config.toml
hop_length = 160
norm = "batchnorm"
activation = "silu"
pixel_unshuffle = 2
block = "basic"
residual_init = "none"
beta1 = 0.95
eps = 1e-08
decay_fraction = 0.3
warmup_steps = 570
Rows from block 3, named by matrix and row number. Rows with one number belong to one channel. Each number is 200 + 30 x the weight over its row's rms, rounded and kept within 0 to 999. All counts start at 0. After the name is the row's rms in percent of the matrix's.
# convs0: first 3x3 conv (model.enc.1.1.convs.0.weight, 128x128x3x3), inputs 110-119, a 3x3 kernel for each
# convs1: second 3x3 conv (model.enc.1.1.convs.1.weight, 128x128x3x3, transposed), outputs 110-119, a 3x3 kernel for each
convs0.75,101,168,195,197,218,252,173,190,224,259,259,211,229,191,195,232,198,210,219,182,239,216,187,162,217,205,139,230,210,168,168,160,236,209,212,177,198,200,205,236,125,185,178,209,203,208,169,226,154,213,210,174,212,220,229,215,190,201,220,208,171,183,187,228,248,219,227,196,144,190,240,233,158,169,199,169,206,170,191,229,199,231,166,233,210,228,175,230,213,191,198
convs1.75,104,220,197,232,204,212,229,206,199,200,215,260,173,203,208,188,220,200,179,182,214,168,198,188,234,240,168,194,213,227,222,193,210,190,259,205,214,258,187,164,202,230,222,200,208,186,186,209,138,221,186,213,153,160,177,201,171,200,198,210,229,186,231,243,234,271,267,247,215,218,213,162,162,202,160,201,184,171,164,188,173,216,165,250,172,189,251,149,201,145,178
convs0.76,104,180,214,185,197,158,213,191,217,155,199,192,201,148,187,202,214,195,219,178,166,224,177,184,194,202,157,264,219,216,216,200,159,246,178,215,199,203,202,197,194,204,172,200,203,162,191,223,164,174,221,190,222,185,146,254,144,160,133,209,175,171,212,228,219,166,231,269,219,203,199,250,182,202,187,155,247,190,218,213,140,213,210,275,157,158,154,147,215,151,153
convs1.76,104,258,223,209,208,203,197,194,186,173,204,139,162,180,203,198,171,226,216,226,246,178,250,138,173,231,204,256,222,203,231,194,204,146,198,181,182,173,202,218,187,179,222,178,183,247,139,175,176,218,248,195,220,201,221,173,180,218,220,190,225,193,169,139,227,182,213,154,201,177,175,210,165,217,204,235,193,191,209,210,231,187,180,250,186,262,252,228,164,173,240
convs0.77,119,170,188,202,163,182,194,214,203,204,192,205,190,159,254,181,164,203,223,202,241,186,175,245,199,202,177,159,166,199,194,229,205,273,201,206,188,178,274,164,239,207,205,179,189,186,223,174,186,186,185,214,206,211,202,244,238,219,205,241,172,239,188,191,205,205,201,196,136,183,198,246,258,221,162,178,192,173,225,198,155,170,196,223,182,237,228,185,212,197,190
convs1.77,114,236,251,190,165,177,189,184,182,214,201,165,180,173,154,185,204,238,190,178,300,236,219,189,227,188,142,190,221,207,217,170,217,203,197,188,220,188,181,207,225,207,227,263,186,180,215,136,141,125,147,183,208,258,194,172,240,143,237,218,192,240,168,149,189,255,177,173,177,248,175,163,213,206,177,228,132,215,254,176,179,140,157,212,197,192,228,177,194,208,217
convs0.78,104,146,243,238,205,192,247,257,196,174,228,164,174,202,232,132,185,187,225,189,236,183,193,183,242,186,197,195,229,199,217,241,177,190,171,197,176,212,224,190,236,205,203,202,216,195,212,173,195,224,187,182,163,250,197,186,187,122,198,197,213,174,208,215,204,316,180,220,190,210,171,185,179,220,191,194,175,251,249,225,120,210,261,154,192,200,132,172,209,233,205
convs1.78,101,169,191,186,219,228,194,262,202,204,153,207,195,266,214,203,215,181,174,216,164,246,227,185,211,221,211,195,229,211,215,241,198,210,226,207,175,272,229,227,186,153,189,237,171,176,126,242,228,186,220,137,165,225,201,221,190,215,202,198,175,247,223,208,194,195,210,195,231,168,238,192,216,156,235,230,166,186,191,203,235,203,180,137,232,218,241,196,220,194,164
convs0.79,096,139,177,215,208,175,209,240,200,186,217,152,217,233,232,152,171,126,213,152,270,209,211,231,152,153,191,167,186,207,268,266,187,183,229,186,159,196,199,160,229,161,179,169,207,211,179,259,197,234,172,220,209,151,227,210,214,189,201,176,155,218,206,180,201,120,207,198,196,196,190,170,201,155,202,218,208,163,237,225,198,258,216,221,217,204,231,197,219,188,204
convs1.79,095,188,179,160,191,220,193,231,223,195,194,244,202,235,226,155,218,274,141,221,179,172,229,195,182,191,225,202,222,224,263,194,253,193,143,187,134,163,250,197,197,246,199,225,206,154,142,195,193,198,245,195,256,89,227,270,178,216,138,186,202,204,188,166,208,207,167,180,181,167,188,179,234,209,217,204,200,221,187,191,194,208,158,241,195,220,221,187,189,216,217
convs0.80,119,241,158,206,217,242,175,187,215,178,161,262,222,182,195,199,187,270,185,226,173,174,186,191,174,182,173,163,190,182,203,218,227,180,210,194,163,207,168,192,187,176,247,229,179,199,208,126,244,183,176,185,134,202,219,229,131,222,203,147,250,239,207,147,147,231,245,141,214,224,195,184,169,171,306,159,193,263,168,215,186,251,239,145,193,270,216,177,210,204,133
convs1.80,109,215,184,224,210,196,187,206,181,206,217,149,238,194,173,201,131,211,170,176,214,199,193,264,196,199,227,140,253,226,159,269,182,217,210,240,218,197,215,223,221,194,165,237,212,181,240,177,185,216,216,231,173,196,156,195,200,161,157,175,218,166,198,173,164,260,229,229,215,221,169,142,173,211,173,184,209,174,181,202,179,182,232,193,202,179,152,175,209,170,188
convs0.81,112,201,208,227,204,202,213,213,258,215,190,206,219,136,177,203,216,228,169,261,218,178,212,230,171,156,199,189,219,163,217,142,198,209,221,193,215,200,191,222,186,202,195,217,141,222,228,83,182,200,222,206,249,309,183,211,160,214,170,157,169,216,219,199,176,284,209,230,217,167,202,228,224,200,173,199,184,182,198,241,183,197,242,167,157,249,211,197,171,198,184
convs1.81,107,245,169,225,150,179,211,202,213,120,194,162,175,167,208,240,208,191,238,190,240,221,267,214,189,185,235,122,255,170,167,206,195,224,188,178,187,198,224,117,218,205,248,220,252,245,170,220,207,205,267,215,203,204,230,212,248,198,205,159,238,210,221,220,223,217,182,241,179,152,170,170,125,188,201,187,231,156,168,281,244,195,228,206,255,235,149,234,206,210,168
convs0.82,097,152,217,241,166,146,183,229,240,198,170,221,172,253,245,185,170,153,158,243,193,222,206,208,140,256,208,231,233,242,236,172,236,183,227,236,242,165,238,170,189,180,184,176,200,158,199,235,231,209,198,223,149,234,214,227,184,223,168,201,200,182,196,202,199,183,190,224,175,171,219,159,208,249,207,207,197,196,229,147,157,179,235,211,212,206,207,214,192,176,185
convs1.82,090,155,209,189,198,219,201,176,226,207,195,158,201,208,192,128,237,244,161,177,181,211,230,172,242,157,261,194,214,170,207,182,195,233,156,124,160,189,176,221,163,193,198,234,188,155,217,136,215,200,214,171,128,245,187,203,208,179,198,197,208,164,220,183,209,188,209,275,247,177,207,257,206,190,200,173,170,167,186,209,208,206,221,207,236,207,152,185,197,242,186
convs0.83,088,225,206,156,176,166,182,252,206,164,142,247,239,247,205,197,266,156,187,183,179,226,169,222,179,142,177,169,164,235,217,198,179,210,177,176,204,181,263,222,211,217,177,180,185,173,203,242,232,218,178,224,177,178,192,156,174,203,267,260,179,218,232,212,249,151,167,170,244,240,216,191,273,208,252,157,212,201,228,188,174,179,184,144,217,210,233,161,179,203,173
convs1.83,089,181,202,193,232,185,220,210,246,207,217,236,252,138,154,201,175,152,257,201,214,166,223,209,198,172,202,171,117,186,214,172,147,228,205,189,223,184,212,239,242,232,210,173,219,178,210,240,201,167,172,222,190,189,228,207,182,144,270,202,138,159,242,226,176,225,197,179,182,228,213,232,217,193,211,224,223,190,187,206,163,212,206,222,186,213,157,227,195,188,179
convs0.84,107,216,201,238,223,152,196,196,188,226,240,216,196,210,192,188,197,208,196,187,174,169,186,147,122,163,182,166,168,175,178,233,222,176,161,171,156,190,193,167,204,186,190,216,205,217,220,198,202,161,188,217,199,124,152,213,246,192,194,217,192,209,197,207,147,245,229,226,216,217,175,248,255,167,157,221,192,259,176,193,216,194,192,206,234,145,213,250,197,198,213
convs1.84,101,156,269,174,199,223,188,208,255,173,198,200,186,147,225,209,152,209,175,170,203,193,195,172,182,214,208,252,213,162,209,158,217,153,216,184,201,179,213,240,127,255,251,161,216,197,220,151,160,213,176,216,147,211,182,222,184,174,211,232,187,178,172,219,250,190,188,178,225,206,275,165,253,197,200,258,179,165,192,203,206,189,192,193,191,233,208,205,211,193,208
convs0.85,104,203,200,240,235,167,192,199,223,146,189,201,221,179,246,187,267,199,198,230,200,216,197,174,225,235,212,209,213,217,179,159,178,151,189,235,222,227,243,146,185,231,220,143,198,198,193,223,240,204,216,210,177,211,206,192,174,188,192,240,225,203,194,202,181,138,173,186,209,221,199,201,191,168,197,217,208,232,204,215,204,206,230,210,203,184,157,207,183,224,175
convs1.85,105,173,243,168,182,159,205,218,146,226,157,206,189,221,184,199,213,131,193,220,194,117,220,176,217,260,219,210,179,176,217,216,146,201,207,154,190,206,148,180,220,202,207,164,173,251,211,184,260,247,173,217,219,164,179,206,203,275,237,202,186,192,200,217,206,246,217,148,184,186,195,218,201,202,202,214,210,212,206,248,213,220,207,184,194,227,151,192,195,183,192
convs0.86,090,217,255,178,171,194,195,240,238,248,241,143,209,183,204,158,173,268,209,150,161,220,141,199,204,172,183,188,184,196,176,203,208,233,195,204,202,215,159,148,186,247,226,145,253,160,215,255,221,236,207,217,198,177,235,182,201,179,225,204,195,175,215,204,223,209,186,154,153,228,155,200,198,181,145,239,199,201,202,184,250,236,223,227,171,207,198,255,193,168,190
convs1.86,097,172,172,177,248,173,195,243,202,182,205,181,244,218,179,203,202,259,169,249,171,203,214,192,204,276,221,173,201,145,267,171,211,196,238,221,169,219,145,182,115,224,154,183,223,246,254,162,175,199,179,160,164,180,217,215,141,202,187,178,208,202,188,217,252,186,211,207,250,191,175,169,189,194,195,193,233,227,162,147,199,214,200,207,237,180,190,185,190,187,193
convs0.87,085,135,238,253,181,217,104,207,187,212,171,174,195,268,200,186,193,189,220,239,168,192,221,203,233,250,170,172,209,210,219,200,187,165,166,256,172,204,209,200,189,241,214,199,212,219,226,216,153,221,183,235,214,210,188,215,188,218,155,232,179,199,210,202,211,222,207,234,230,261,167,211,205,190,201,176,184,185,133,230,231,133,164,227,221,183,182,184,155,195,210
convs1.87,095,200,163,191,184,159,204,241,249,164,186,225,159,160,215,212,162,226,184,172,261,211,204,271,230,146,262,193,205,158,234,266,197,168,157,226,233,182,224,178,158,158,169,200,174,188,258,178,227,189,206,186,234,200,176,206,205,209,223,155,206,185,220,175,248,215,259,210,203,196,223,226,190,203,138,166,161,200,161,190,155,174,211,223,222,205,150,283,209,268,255
convs0.88,090,188,209,192,212,202,162,269,196,203,231,212,197,193,229,226,178,164,174,182,198,212,207,198,225,213,170,253,236,193,198,205,217,223,140,167,142,208,217,163,225,133,140,247,212,243,221,196,213,232,182,160,206,219,167,219,190,202,149,223,242,212,132,200,234,217,198,192,205,152,171,191,232,159,172,156,180,219,167,222,202,235,187,228,203,225,191,217,220,176,208
convs1.88,094,229,225,132,225,205,207,208,178,183,282,166,216,250,164,212,206,84,216,208,225,225,215,215,244,228,166,187,217,194,214,188,244,188,211,228,199,204,168,159,232,204,203,234,188,218,227,192,216,190,187,204,198,248,167,261,208,157,171,187,266,248,241,158,178,194,184,169,221,176,183,131,202,202,182,199,233,203,219,252,259,253,140,187,218,240,165,161,216,227,177
convs0.89,101,198,210,175,166,229,219,168,149,216,199,243,211,204,180,110,209,211,208,217,169,137,185,238,186,196,161,189,174,212,233,197,256,191,214,213,249,170,233,256,234,198,206,199,155,166,202,150,195,192,217,155,206,240,261,205,197,174,201,162,300,217,254,278,222,185,222,198,163,180,152,222,198,233,168,223,174,209,212,217,187,273,204,220,194,185,223,172,206,229,236
convs1.89,097,207,181,251,202,224,256,211,179,165,183,197,169,188,149,198,229,171,238,162,202,273,151,108,208,195,218,189,153,148,181,234,208,239,177,226,213,243,235,194,185,168,178,144,175,207,171,140,152,208,186,198,232,227,227,162,141,200,167,223,188,204,173,223,201,189,194,171,234,182,223,223,212,189,238,233,173,176,239,196,190,235,225,207,226,257,170,253,198,207,161
convs0.90,073,203,236,174,203,232,191,155,201,155,166,266,164,192,215,201,182,158,89,213,178,166,204,181,194,195,195,203,209,98,147,177,125,177,122,100,154,202,158,215,192,214,191,208,167,191,228,226,226,219,202,175,151,137,153,209,219,174,209,201,233,159,213,220,218,190,197,240,202,218,186,201,211,209,168,180,206,158,225,165,138,93,176,194,216,193,188,159,199,199,196
convs1.90,080,271,220,202,164,191,217,240,119,173,180,225,143,227,190,192,219,160,210,188,212,231,237,178,176,198,220,179,199,251,240,207,194,225,206,310,225,209,194,169,170,222,220,191,200,157,191,202,260,252,171,171,190,210,154,186,176,168,206,241,194,219,158,214,200,233,212,218,137,165,171,173,190,220,222,197,234,186,248,210,249,234,218,167,196,187,172,195,191,175,191
convs0.91,107,184,225,175,184,160,200,244,165,173,208,191,161,205,194,260,210,236,195,174,240,175,224,164,242,273,188,179,234,198,192,183,193,185,179,210,211,181,222,207,221,217,222,229,252,122,198,243,208,213,244,173,202,217,200,158,194,197,172,218,164,244,197,180,212,216,164,201,204,197,165,191,240,230,183,154,203,214,238,178,187,204,165,192,187,186,132,186,236,234,177
convs1.91,108,208,189,205,175,203,192,183,182,175,243,200,254,202,183,199,202,213,203,156,180,166,209,191,181,226,183,221,201,187,254,156,209,201,214,243,231,185,129,227,197,203,188,192,178,232,170,214,230,165,219,169,164,202,246,251,211,198,235,245,170,246,196,194,205,214,222,182,250,219,246,194,224,209,178,245,146,204,208,178,215,207,240,208,120,234,220,181,228,261,175
convs0.92,098,200,179,186,212,218,243,227,161,178,189,203,214,163,216,210,233,196,203,158,198,168,160,224,191,221,197,221,177,176,209,226,201,164,190,208,194,216,197,248,167,218,177,229,246,171,187,221,204,189,213,241,233,175,197,183,150,188,184,293,231,252,170,194,207,219,176,117,173,232,173,195,236,233,212,247,207,202,227,167,211,197,189,191,201,179,201,215,225,197,219
convs1.92,099,203,216,242,187,162,207,225,203,209,165,174,222,209,209,184,207,129,218,218,295,183,227,253,191,213,172,178,184,198,198,253,133,193,217,185,262,169,216,235,275,201,198,212,130,241,201,266,188,194,219,198,230,207,143,199,240,196,158,154,153,232,193,173,207,212,234,193,144,161,183,256,206,183,139,201,182,241,174,225,198,213,171,167,213,196,219,193,182,205,169